Weights of a small spectrogram enhancement model: activation silu.
Rows from block 5 of a small spectrogram enhancement model, named by matrix and row number. Rows with one number belong to one channel. Each number is 128 + 32 x the weight over its row's rms, rounded and kept within 0 to 255. All counts start at 0. Numbers have three digits each.
After each channel's rows are labels from the 100 clips, of 14976, where the channel reaches its highest value: "top examples" is what is common among them. Only what is clearly more common there than usual is listed. The data: drum patterns on synthesised drum kits. In brackets: how many of the 100, against the usual share in percent.
# convs0: first 3x3 conv (model.mid.1.convs.0.weight, 384x384x3x3, each kernel summed), inputs 48-95
# convs1: second 3x3 conv (model.mid.1.convs.1.weight, 384x384x3x3, transposed, each kernel summed), outputs 48-95

convs0.31:166145114109117069181110147123127125091111171111178157110090137109176097139093115139127152135131212164090185099076204164100113132062143235151091
convs1.31:118054088158111149101114062139180134144122087178159089144096099109092175134165087086136116117165128113142107106085158169137110098134136045091094
top examples: muffled (low-pass) (38 vs 12.3)

convs0.261:114153125156137121077199134067139126156075157066109125162158074109093129150153105061141135109140176096148102158192211098213149136138113131119067
convs1.261:118130101158145118153134129149170127141155165151173100092129211123122162126047073176174127148110119066107169154115092137074124136179101096110117
top examples: crash cymbal (62 vs 20.2)

convs0.354:172125127115190048150082108054093116185131142132128171158146205110105112117112140149184119097186070148191093135148128152146138136139106150096116
convs1.354:069117103125085126132140198172089150207113120149166069146156120131132182144152146159114091097066128174150126118136116101123161122144103179180141
top examples: mains hum (55 vs 7.7)

convs0.176:204133099172098128125051081093088138128177153115150124121113174123132142119066111141117185140125099111107142112125139111051048139138165113120161
convs1.176:059120110131105105183142075159146114071097060089140123179110168142111110139141148139198078114138121152095089119175057175148145109107055148135158
top examples: shuffle (26 vs 8.2)

convs0.160:107164191135137155133140102134079141127118201147137141104182080100140117134128107131140066126137129177125136085148098157108124128109181153178165
convs1.160:107098119122115168039118191138145121118131119095097102143084164068094160142163140106139151146128147123155112191097146146106074117131098075110131
top examples: half-time (25 vs 8.2)

convs0.178:158074080141068148086154080125141117100146129153113115188150143115110138140114199172127142128122153162099074081114129176076116113096107093128121
convs1.178:087209167115124150173132172122130132137158122108171196120156089118140093138175171119072068079092099102142126102158142109098149059120079169152163
top examples: clap (56 vs 25.1)

convs0.224:139134066179116142140110087061136144121108088125154046117083105157152110145117164159142156081169092156153168116088170151084139144105085094130159
convs1.224:098121194128146128147182158129157184129124105099137176148135126155096143081114131101164155096134125098151157114119138104161139159150123160122138
top examples: high tom (34 vs 13.9)

convs0.98:148119170099179088100159168110114127104122085104079208114083124120139121125115108121140142151097159080126125139123131195096184085101120095100132
convs1.98:159160126148161115154105115113127087116136159128179046130110134116135117168164110144082096142108233183099139159119219108169062168114092134162124
top examples: white noise (32 vs 7.5); march (29 vs 8.1)

convs0.247:109120186139163140120161113153218066111109101182106150110111191131151104134129107109135083110196126107133087141138064171147129111148104110137167
convs1.247:109100162148141099094104116154115142143182084112136137073149132084128078113105146134105079128071133151112128224119170131039169062097164165090109
top examples: open hi-hat (79 vs 30); four on the floor (29 vs 8.3)

convs0.14:103199144165117125147179114137133144161154186094137119125107150065149126131142151091138091119126152086164098148135185103115137094140065170127167
convs1.14:116145079128137116165121085105143096140117117150170112164122106143150102120089073131110093136133149157118155106172091110128114151158163159115156
top examples: muffled (low-pass) (56 vs 12.3)

convs0.322:129109058127102130067131089143108110187112217076105095150181141102177162135083118102133134131150136135129076134159195109131135152099099147142109
convs1.322:146139147098137135190149084091203156086101127120097125143155118123115104154166127138141099096142094076166130119097080134135107148154054109079157
top examples: reverberation (67 vs 35); text has "room" (67 vs 35); text has "reverberant" (67 vs 35)

convs0.314:159156175124112150185111119118104052131184166104103185124072122106150109146124097151101097106097104074129058114138074104127123144158166079116147
convs1.314:083075127131139144117110094092209177158194156149184120112133156134130152141088145080104117135135189171128149122142186104142115129110123106180161
top examples: snare (82 vs 49.9); muffled (low-pass) (68 vs 12.3)

convs0.170:132190123090105130116159137116117150059100116121089102173103067109089105121103097150148125105129114099103130110167182121111169091172160129124098
convs1.170:083183162118147199201177076132124142130187105107193144085146151134141130157072155090099126109152154091127075100126072102089165119153161098131176
top examples: tempo: 70 to 80 bpm (27 vs 10.2)

convs0.133:116155102148142087105136152140112179116128119096149150149140102120132164122102207167161131102110110155079097141131158177101176127104093124133069
convs1.133:134171129091076117148173122146103069125104137119131103146180103114090138196130075114108130161123121120115117073127138095185098127198167129122220
top examples: ride cymbal (49 vs 18.4)

convs0.244:138062171172139116074125096145124128102102119096138105180135114136149140124162093136099159152106116156098118176124108225111095103104106104126086
convs1.244:119158065108128115166133175111154117151137145130109114140169148119117130091088137120146080101104107132147158102121095142070132103126084079104139
top examples: ride cymbal (38 vs 18.4); tempo: 70 to 80 bpm (26 vs 10.2); four on the floor (25 vs 8.3)

convs0.56:131107117134117106153183121068153137196120149075080103083150113149118168111089135120133123132131094164134133112158111160118114123143077060130116
convs1.56:109146155122104200112126123186136132069119124146126108155112097135130101132098131180092138141109167129107048141145187079095126152152112163085164
top examples: thin (high-pass) (31 vs 11.9)

convs0.109:131069076146182176103109076113147167111141128080104136093116102150078142079094111073091150168138157086200148084137121163154111099153064136154152
convs1.109:161145190094111132139105144104157143075142111154152152097127085128149134158152158147154091114159139157165212150110083079169133102108160130103127
top examples: clap (52 vs 25.1)

convs0.197:164201109187137114171196140158131122149125255139148121144155115157131138153097173150213088130148175128157168140122195080168137174142190190160140
convs1.197:103071116161142154085069113114150115123095128154092150156099113150154166105105105113213146182126117074200116115118084154138081080140148058107185
top examples: snare (76 vs 49.9); muffled (low-pass) (73 vs 12.3)

convs0.172:117132131157137091114148103126157144155126094140130115117151169080131147139130130144119180119108170075146129126103246196120134150147125075159191
convs1.172:094093079166146119190177091116105136113114123097130079109112149128166098097122182092136070115117094165123143155158067084136188197107137104106145
top examples: tempo: 70 to 80 bpm (33 vs 10.2)

convs0.275:136044215117182122115120148134135120093095194119130121185109157123129135134114108203110146127066125166131139134107123155067133145192126080145085
convs1.275:069095103112119128148092174113165092142159143152104104143183164125113133058103171091139120113157135128089175123123091126112179138118138096080128
top examples: tempo: 70 to 80 bpm (35 vs 10.2); four on the floor (30 vs 8.3)

convs0.196:154112162142163142157100128127128064112155108127116097118122179087142124111047094153166130058234173117119139096103099104123126135175175106118135
convs1.196:117132154130072118141103099097140169108117140136099165119145125147135142143139168116196105183087135110125154126130103113134113120078116121173137
top examples: cowbell (31 vs 13.6)

convs0.237:088163128098163072135171150096083102160085142096112113167171057120118126162070107161162148081162117114119132185163114128139137076123149125133132
convs1.237:169166166111074160108152130134169127107149099139160122087179190181144091141107181096143085215098115123126154102172151085126149171173151116102151
top examples: one drop (30 vs 8.7)

convs0.67:072106126126134143104180129098116119122102083125093159154101128147128114131090131120136108156186177219172132158126127109149111146095106118101134
convs1.67:136072106117058130101131146101105151140116107088113122182139138113169108104117201191130138141060077122146125133150134131106115121134136159144107
top examples: bossa nova (25 vs 8)

convs0.47:174116130214117136104061081153111150108142153147107172153118116109090121129147161205106088113137147179063112147100179114112066194095186119124192
convs1.47:111176072099153125119124140148153117136116146114100081154106117124137115151107132071100119153172130194145160105131133127089149127124128087108149
top examples: half-time (37 vs 8.2)

convs0.300:119085125087093085045109147121112122107147123132170079097162164110141099069089152118160042149163131199158124140085140099158095095119112156148064
convs1.300:143095094148077152171070100145131099121089096122105122167142071113078110159113120182151196185101099171147136073102158143138124119138122074109136
top examples: pink noise (37 vs 7.3)

convs0.375:116086137111122117052158122174171086135120108110110112148062073131100138124088112114123157128112072095112067080126135149144169088138108058135097
convs1.375:139117125117174186130185138136138160162156186159132128080163121151174078151126163138109087117112167157081108141165165156136165153134102167147115
top examples: thin (high-pass) (34 vs 11.9)

convs0.46:129133110100106076079109114116120156140139120123125189089188084109086133121216067116096144146143052115102152102139121148181151105095199175087114
convs1.46:111182072106161088121137173188141154168124141139122090139117130065123134153120169138151080114084138154157164141139141131102155185155059116162137
top examples: reverberation (60 vs 35); text has "room" (60 vs 35); text has "reverberant" (60 vs 35)

convs0.187:084116146056168111104172104123119106067143106115201089160106130143181158133103149152170117060132138140140108141117131092127150142130146106134177
convs1.187:093118191151157105094146168165129190117187156152127150108213157055162142090143145128053115169120093132105100124101147108135102127181116164125131
top examples: reverberation (81 vs 35); text has "room" (81 vs 35); text has "reverberant" (81 vs 35)

convs0.115:106101130119119094077128187136189133158147152141126144147157152216089127148133116134129070091115129172134121116191130130133085115096129137128173
convs1.115:134139078152163096168107092119088094176130094084103071163119151122153097147173143118107146164117143182141121114127159177089178180097104119137081
top examples: rumble (27 vs 7.1)

convs0.78:089131110133082158083085152132097130118114141099134088116145114115108130185124104156116211120092161204093146145113176209166166138132134096160133
convs1.78:160142059133109130160162122129106096111057205141080091101093173104195095155091133130172109146129084085125051134165107045109150115145112116064151
top examples: pink noise (30 vs 7.3)

convs0.106:122088143115134099090131179099119160159162136111184099168137154127181124078099086106175121155067107112110101134130106120104099085135145115095153
convs1.106:096171164092137182111175113097082112094190199096134104118164072098034113142144142118095114085189178154080147092182124130158110155126105120117099
top examples: mains hum (25 vs 7.7)

convs0.57:140183191103134146150139136095078108150132121137135143163148101128172088140138148135152067143122107144122127108182018103107119147169147124111179
convs1.57:064085102107110101172140120191168131135081122104127123120077113173153131140141039126073167126097144124115054087137121157099103120144130123140141
top examples: text has "noise" (33 vs 14.7)

convs0.291:163101144099087116168133047153157138118155124163087136109165182177114084114127069197159087115079154131134130149100129077157130137136146135123117
convs1.291:109156085125175110111111182097150146103111123123085122130086117078242157187108192160101198116156112110108128135162195138109151122129132136096117
top examples: reverberation (60 vs 35); text has "room" (60 vs 35); text has "reverberant" (60 vs 35)

convs0.318:128104187143133122066127133124124152145190086082138121147134137131112113102122121102156112112084161087118136123177162164114112116155150114120188
convs1.318:087086093125176112172194114138124088113109139146100157106112143166102160124108187159111114138200130112123098085138118134132111152107131138171079
top examples: open hi-hat (64 vs 30)

convs0.374:122156048099129137101058183099134101204113110099113099148164094085132132118153108106132170113139114094154108093164087154124104106120137121124176
convs1.374:112114067133124109122136140134092067112102148113142111097159071093121142114212116128098104126128140145142147107204068164149105207131106151075110
top examples: pink noise (37 vs 7.3)

convs0.42:098152127099175136131096158083119155170135108124130117138151142118105146155164099117158122107185076153124112113180153088126148167114128076134111
convs1.42:126098112154074035139082135142125106140081153093128113121071189160143165092176146093114165060068098137141154132113137165169118133113103118095155
top examples: pink noise (28 vs 7.3)

convs0.269:113084128124127090120147180171139101181184102118112045174111093112066191125187143128072115101164145128137079138184122139139144133118148086119095
convs1.269:132129113100116140134152143144137116194088103179146146137173155131151133123129163118128103179137086164184178153102139128120102114174164136108099
top examples: mains hum (37 vs 7.7)

convs0.259:083148094123113148036150159146075094143162134148107110122197121116095121192138175177111140134126170110136155097116167150104115126100133100146165
convs1.259:122044149088131130178152129114188126155112134151148107105084123147155127130130105132126132112211142145143143098120159111142067150139095201143138
top examples: one drop (26 vs 8.7)

convs0.52:139137112143101185087086149148181150136073119101095149129129138105141126136138141124121110135067164121136129141135154191076118100046074142122135
convs1.52:106167121082113216134148105108132118145183153162111095121129065154099160118112150150125130132171110158085156126180085067075104193147157097087121
top examples: reverberation (82 vs 35); text has "room" (82 vs 35); text has "reverberant" (82 vs 35)

convs0.182:116200146086203085134123184124148127119079140147113121155141080127068146155110146168167102106133100162134178073122075110137117104154102103129117
convs1.182:151079107151131124113124123096177098123105207126168132138070099128187115123156056126168150156122132092112123189079130148146108126103132119127180
top examples: cowbell (43 vs 13.6)

convs0.11:151102148197166111133136124129146135094090190169120112144132225096138114117100058130103121126081154154128209178126191098106120166108159097136157
convs1.11:128116160082144208136153149111135215131147138171129114121104059151127170135076141152184153078198111134104126120141110063103177125119133114131108
top examples: crash cymbal (47 vs 20.2)

convs0.209:129124063107133141059147136071110072143173112113134114121204109120082115170148083073159099114113119154140141167094145142140093149168161092143078
convs1.209:148174130070114178141104138159142122114116138123102174119113126144163185095155132114138122090183077051140069070110113107122133110176075141104156
top examples: crash cymbal (41 vs 20.2)

convs0.309:157185144111101092147141144157079119118083115169138195049164145129062095099175121119136105149165161159084121113115108139150121114085206098130108
convs1.309:118162100104065109141137164116154101128161089131092108112173150149130078126092124131190120164116081160185140161100125101125136087189120096148133
top examples: mains hum (25 vs 7.7)

convs0.200:129170095124126124184124120147104126092095137092152158116084132170195104130126123154173128154131068154141139114120155206177153103144078115115117
convs1.200:078098114151176144092093143127156149156154131130145109151152131138102167103157094123084120105103187145141109141132123064177149118091131156117188
top examples: white noise (28 vs 7.5); mains hum (28 vs 7.7)

convs0.288:119114068171074079123110182161130116122120150130057105111118087158118128139119110129137127105204176111139123025132087130141111134141145180155075
convs1.288:117155170147126102147127147180150142146106089126174162086169166142146105108143073130135166106067098137161149151125165141119099153152115087111096
top examples: tempo: 70 to 80 bpm (33 vs 10.2); four on the floor (31 vs 8.3)

convs0.245:144224169105136120123209160055142101143106116152145099116171087166107160139154105122145108132134104132118021169138051117096144202104087133139147
convs1.245:112049092145185029123100171156133155116080122141098115147077132098134134105153106153104092078056178093156094091136206150146122161101119154096118
top examples: snare (89 vs 49.9); muffled (low-pass) (77 vs 12.3)

convs0.280:119094140142145129129201134139093179113101171131083084105163118081142147139128103164131145088093127112099092148084185241114155143151122170172055
convs1.280:065162120112127091110166128119087147135184161118136148124141169156110109135090146115163145152126158093105160119134113064117106145128126078104168
top examples: rimshot (56 vs 24.6); crash cymbal (42 vs 20.2)

convs0.77:084147164100165092144182055106087123166085121121104115148052093118111112127103144136140121057152167134169117194138162144188193098132158152129106
convs1.77:144156171077027120078175154097095100118158127125144100114160143119123104176052148131129140150089074091110083137165098124118077137130161099113075
top examples: high tom (35 vs 13.9)

convs0.1:107137125100118084133174111145112080174115150129123134140130089137139199154149133107195110134126111131131102121145110136089153139120155151122082
convs1.1:115165119103111183175119146151190165148126125136130178148205116139138126128102127145126190086099142164106124136129161154089164150109131122100111
top examples: random hits (26 vs 8.3); four on the floor (25 vs 8.3)

convs0.217:114134116068119040092139139102143115117131104085172115151121139121150121133150129170123108162000123129192107102152142208141185097123117133095118
convs1.217:081195128134122137132201080125126110140076167118123108163138071123125103166118104126091129119200155114123128132056105185114079159155105135154160
top examples: snare (75 vs 49.9); march (34 vs 8.1)

convs0.353:134127135063123150169154129125126155111040119174155083159109196174148151171153104150163093126114192162147131075107109110121124057178130198118122
convs1.353:111119091095157133176121143133085071131159053117111161132168068072160118142124121160093130096113091084177114122175153143130161169143112115101178
top examples: muffled (low-pass) (39 vs 12.3)

convs0.40:111176161118061134130151101098120108134106165050151113091128094156172081139122061105126096100154106126150108114167146113127150074167171115158102
convs1.40:114100167130195115121129135128162141080191161169143116124165136166109110215106181100156127187114138134068120194174203127118127083141137081071117
top examples: mains hum (35 vs 7.7)

convs0.370:183142180145123174146130133173181088123084227180157164113144181109154108097137131159078125153143127137104153107144079117148191168103136122158136
convs1.370:142085118104083070110111149065117099120113127111123118160069087090109162141129102118173155073173108135102080167129096102138126095204133114134144
top examples: mains hum (34 vs 7.7)

convs0.123:128165078089166136144137153107100100173124133112123101169148139140150178114184089166185159127101134160092173171124174170114203091166098154115122
convs1.123:128160144118112080157117104126120194107167107089092100032140142096171082118107089109145103120130124117128092156153094112160152169110117135120137
top examples: crash cymbal (81 vs 20.2)

convs0.320:123115141104142110145109146140163097195114166142181076093102108134137131120113138162137078102158134129120127138124059182091104113130053147117116
convs1.320:126148132143107130119163116106152168134054117145124136076071167122195146141136112105158228176108117082183141143105147078192104125132158132153106
top examples: snare (77 vs 49.9)

convs0.349:132138124102134090132112130112087167097114121122121174125124150115082101130148068128115110164036106113106124149099070089034104127159148085102141
convs1.349:093106066117140136112113138157141117165133158212060180135100138120124162179046166150144157118162127138124097179159164160118103120145093076114118
top examples: ride cymbal (46 vs 18.4)

convs0.100:057093127151210096162074159153061174176091158150120137129203134117135116115110115129104073097160123117135098166121120170143136186121171187201143
convs1.100:109094116133144084130114172169152106062162163152118115198132134109171088207129221117164165131080176100086160111122156119085108056119089157072104
top examples: snare (80 vs 49.9); muffled (low-pass) (59 vs 12.3)

convs0.238:128129128140135192073089116174133202146153132119085118121069218072127116076117158199110128131145121157166133116098146092100155162160111087159148
convs1.238:131076067057102101203130167092131098133089172168115168141095098148137089176122122119181138110149112154099114148173101120127109138159146154091154
top examples: pink noise (38 vs 7.3)

convs0.302:139111073094106128113137169106183169151145144108144125192170134128130150157086108142160100155050101176183120126153167181169183151172173123132198
convs1.302:137191103131169131160181125155163124045126106075116126154087140148169108124112128151102151128189138177117167068083099058095130159138116131125138
top examples: pink noise (33 vs 7.3); rumble (32 vs 7.1)

convs0.339:143142137136105141094039177124177148141168154113078158141118157114139104127134136126120112141198142107113081140152119110144122128075087136092086
convs1.339:092194146119142145141141135143145133051086099131179140068126138208129139168108077111110130127091100148096169105149154138115127124100144097165150
top examples: tempo: 70 to 80 bpm (31 vs 10.2); four on the floor (29 vs 8.3)

convs0.306:107158101121050122110180144138103158131168101142101122125140130111101160167164112116140097148137164137121131110153096162176112128124077108103144
convs1.306:192125144134147136128120136135148135142117136170128125085114136183130118144121140084097156108096089135079139129185180099136121174159148119180072
top examples: closed hi-hat (70 vs 36.7); tempo: 70 to 80 bpm (31 vs 10.2); four on the floor (27 vs 8.3)

convs0.299:078112035118117140086112175119088132181169125090113065139157138100104130119121163130116110086127110139132165136174101126135146113112124114127059
convs1.299:119178127141141114168165120069105109110101116135121110105082078126088122182076097138119177177197112103148151087139105141159102175183169138119143
top examples: ride cymbal (66 vs 18.4); text has "four" (35 vs 16.3)

convs0.28:150060105119086125129088131136108156133158157117149129163122179092192141138138103116059059161113107098117145112154001139130109108131173158101129
convs1.28:125116148139092142159140115123196157113090112161098101092125083192139148175100107082131176093101125129119150122105103135082146130090089118134098
top examples: four on the floor (25 vs 8.3)

convs0.185:119190130164097189104122147085113065173135153129145056150160153120155120127138090068193128095105080130120116204164038188151149103090169092118110
convs1.185:149145117119168154125076087139100160088098102151181173139120102187153107112089111173125122083123141143087150112144179115138137131135100086081159
top examples: closed hi-hat (65 vs 36.7)

convs0.29:126202113121134120129117122140107171152110063058154091177124090119231124132142109181169124166181157149146082111081133089120131146089114055114197
convs1.29:171065111140096144149120108150121078113067129197132126106091143128150141120107064172099172169159140141114151148166138088193084173106125161188101
top examples: rumble (37 vs 7.1); pink noise (31 vs 7.3)

convs0.117:114197158115153172152149086091135104123121143113136133139133162121150110145155137178120084115142176116082130120077089095110160156174159176109144
convs1.117:123105116091079091193139076146175147151090107170178135129099106120129115158132125111130118131091097099135103120132134163142102114110054095138165
top examples: snare (85 vs 49.9); muffled (low-pass) (84 vs 12.3)

convs0.114:150103130133150157152111159121121090119153107174182090111161180129186085158184115128088135141181174109118082133130153116120128156094185163131069
convs1.114:104112135145041155168154089117133163147084127043113142150166122085037196104086158129166120124112117133120114112125122103149102116145138144159142
top examples: half-time (25 vs 8.2)

convs0.366:141096110158122140097157113123098168172110096136084119138065089157074178154108190150081135086115147129145091114122110103125178147114159115119122
convs1.366:095169099130116131144138125157118135134121155118112104171160119166123117109115152133172139122142132066126137157065151133100119152164081133131159
top examples: closed hi-hat (62 vs 36.7); crash cymbal (59 vs 20.2)

convs0.125:108134176101111091170178119172124137156140132060128121167103135090131124140086140173164112094113112140133146097118138197135179134193088157081145
convs1.125:085140121146136147104106102119136103119138113121150106132178107082148132079068159064063169186161102159163115140137096069171091069138153074116111
top examples: muffled (low-pass) (33 vs 12.3)

convs0.139:139111134096158151077161136139119136107113140117124147110098087128182128104160131128131078117115136152134090125134118149089129127190148107166081
convs1.139:116108109094145131139129129106159158138199142147105125152138124136147108119009179120116166135115123131088147079208169168118179131114151132106122
top examples: thin (high-pass) (32 vs 11.9); tempo: 80 to 90 bpm (25 vs 9.9)

convs0.369:180180133179148150193139092169126121152152143174146133142153149119143105103070129131162087140093178107098131103127167151170158133087079096175165
convs1.369:098132117116106124136137175148114095173133119138132065101115170135118204152137101155046110081115125124157150168111104100135156102141145097102111
top examples: reverberation (65 vs 35); text has "room" (65 vs 35); text has "reverberant" (65 vs 35); waltz (26 vs 8.7)

convs0.346:153107151160126120099135134151074132067105097133126079078109071142096070068145124126210115069118118107104154101136146151139117098072199125159109
convs1.346:126145138105109099171163123108126086142145146130118135130133139168132118160047152098143115180094063146140122170111173110162143130167122128104124
top examples: mains hum (33 vs 7.7)

convs0.204:110125096088078135096190081105123146154140151103118097138105202140179132133139144117128115132041140082139161085100097086129098120157085120137177
convs1.204:136145106125107127156158136150141073177097106153130118082106078147135131151093153141099180105132071142130151113160098131152123184099144109180151
top examples: pink noise (41 vs 7.3)

convs0.361:123110145094110103180184161110109117145153055122119152121118117131097131195130062136146119140036130175112109120190134137144220092116142119152084
convs1.361:118127045143200130125147120178150104139128146078153043099131155059180113084122082125081098086122124147125158127162168137181081146131113173092142
top examples: reverberation (75 vs 35); text has "room" (75 vs 35); text has "reverberant" (75 vs 35)

convs0.344:122104140120151178127158145111175141127119132126092151173152156139131140127123117101070169137114168102110086136190169122082119122127081120042104
convs1.344:122192136150083112072152139140075104197108103100160095087163147117096132172140211150104082091189184159125143113073103131159105112150163158179103
top examples: half-time (25 vs 8.2)

convs0.267:100176139095124107149108167114112192123185110110099149150162044103160088122122121073163149093099128146096176170114114129137079095064168168095164
convs1.267:154179115136106145126133148141103127109100087107170085136112132143078179114096079132090111110100156199162120107152091173126111096147098072188119
top examples: bossa nova (26 vs 8)

convs0.60:137162111095197171168125139193106109120143143151192123104123154177127101130103146132143115162212121117131133114105112112153119083052135100161142
convs1.60:066064125183073098101103081057136114108112099091128050170103145105131147134226181161118131144125170125195144099111130183190112116127144159111151
top examples: muffled (low-pass) (68 vs 12.3); one drop (27 vs 8.7)

convs0.233:166112132119113130215201183118127176130086133107181191124148165127194170171100118178135123116122103121136137164151083163109095107109070084112198
convs1.233:072129097120175136094167111119119115164193139130116097164119098120101125099183132093073080098126167171127170124144184126171156186104146188120118
top examples: white noise (26 vs 7.5)

convs0.151:100168158156138099140205137099086146127095170138126148110144124122120138157159142070164136121145129094096075168135179161182205137091149182107085
convs1.151:157156068097123129117087131131119040146103097100094148148230130116092099108207136109166101172143107106198164173111114079142099156160147081126128
top examples: crash cymbal (68 vs 20.2)

convs0.382:147077087175109121089091127106072143116103135158134130184111100124101156121161113161098133128120107109086139071096186098087093119154170090146079
convs1.382:057215099084098143140153150126126075157188136151113130165133162124092118149095176096104121156113129155130178139122073141121149156086124088104131
top examples: four on the floor (37 vs 8.3); tempo: 70 to 80 bpm (26 vs 10.2)